A small rotation predictor, trained from scratch.
Training: adamw at rate 0.00092, 38000 steps, batches of 384.
Data: trained on made-up ball-and-stick molecule models, 97500 training examples, 149.7 epochs.
Rows from block 5 of a small rotation predictor, named by matrix and row number. Rows with one number belong to one neuron. Each number is 500 + 25 x the weight over its row's rms, rounded and kept within 0 to 999. All counts start at 0. Numbers have three digits each.
After each neuron's rows are labels from the 100 images, of 14848, where the neuron reaches its largest size: "peak on" is the class under the peak. Only what is clearly more common there than usual is listed. The data: made-up ball-and-stick molecule models.
# gate: MLP gate (model.blocks.5.mlp.gate.weight, 640x160), inputs 0-79
# fc1: MLP up (model.blocks.5.mlp.fc1.weight, 640x160), inputs 0-79
# fc2: MLP down (model.blocks.5.mlp.fc2.weight, 160x640, transposed), outputs 0-79

gate.337:466518495493473448490504481510467487520487519509521527505530487504519469493489491508469503504508470494465495467485502534455451462522481466486485510505493488508495502486502516512492479522447462480466510520586525436468536501467515517481555547
fc1.337:510490500506471453497531500474519527484562504536504522499513490462477513499479483471489482517513519484497511483531497495501529514503469516504494519469485467522516546560502524447503511500514480442528503525514471480487527536497520513489453493
fc2.337:495475492493475468534476476503455491522514485436479451576520477506487499454536433514499508499498546501481511492488489492495486484498510502504547523512504500476480497487497558498523521555455513489490483485485472487504520499463511521510495503
peak on: grey ball

gate.379:504471524541497549509512514495485479529518525488493549504565483441483476579531519531505560498568490546502496493510448513467496503465467489484456500536517476507484513512480525492509518510502495496486526542495494494467522493477464506541541482
fc1.379:497508515519521527517512445525507494480465539484522511522460509494529526482496534497471451489511458470517508503488493491512475493499472522502483517513497553516485504515512518494538503517476458509491475496525489474499534480481479449500446523
fc2.379:477521525489479527518478408527468495519492565470509494485475515525490507457498494493531493499529493489443508489485480510488481493521518515481525519517511479475473498485487533454481536505522519491500522493522454480512514505476520545511546471
peak on: grey ball

gate.497:474485528446541545468462527454452489512540510506502528520473464470491489473503471482535508479547488513477497468527452501513499533483527484518498533498510482477503488534500492490493507516517534509522499504528495488496524480511509489527526494
fc1.497:460478509467474513450461515535478516473526483508464512504513531499488485529497504477485510519503486511423495502487497497485474499479451486507487465507521457468512536533501487540487549507505524500496468525454530515496484516440493536515513496
fc2.497:479471466526524505466555530473552501501508440499467505465544522485535490499497499524523498461477561514553488501504506481514510506496475500514497488493498535508529504498515489490530510534477471496499477502457523482482483517492473434498558547
peak on: grey ball

gate.67:504518467533502478518478502450460556527517507509500465504521456519539509504498466496515522503492459522495488508436517482496484495471536506476498491523500516549479471531491495487474496509536523525492482497559498494497467508547465533497526486
fc1.67:512480484536445463520513505483526501484563545477525492520497518508482478477548485512497517535519470520468519498507511505489527482492518508519519404526521531515545497502516541500450524516533486476528512477519504491489521476513503518502482498
fc2.67:524479487509611466501495505513460508496491503495522503511512501491494502506479493531495491504505543505548478499532489560506478503495525497506453484470502523508515507465499497500482462474509429499520470483483474471498477509478482480491471525
peak on: grey ball

gate.181:509496474488526440500493525526536485498491496464523462514508459512553465500472474486450535492465493496484491491509506518475537506486501495494499535543523501508525440464527490500532494444499466490481525504502529521497499478532506496490479512
fc1.181:472485474481532522530499489544477496585460530498489501519505479499469505452548487516497465521495507495498529512509502464493518508501500507532534510476544507505514470496518526476490560523508492482520499465479493527531515487428504433483509433
fc2.181:501477449500538494484515502495508560474477478547492509524513475492497498463511478476501450473484481503522452500548496492498470508500484495501542498489545511483545449503503442500542517469506485507543497512509541501504476471546522470499508531
peak on: yellow ball

gate.156:527503509526478557487466518478517494441497519551482487473490505516512463469497463495492528474536511501473487507506447494495457501490486496479513523483501475500538473529483504476518521480508463507498463515509474454491515491528465534505508563
fc1.156:506479507493482515503501508504509437501533496486501506535508568523534516530482465523492474524504499529493497523470482500485514478495506506509500502509459500511477551496502523499515487534504463512495508521482502472500476496470481533519526489
fc2.156:486492482491508503495516504520554558491514467494495483536501481508482494466492462495499450498470460507531457508551474511509484488495506493513538481483556513513574459499518494506507488500509453497562483489478488480491468487517519479490525539
peak on: grey ball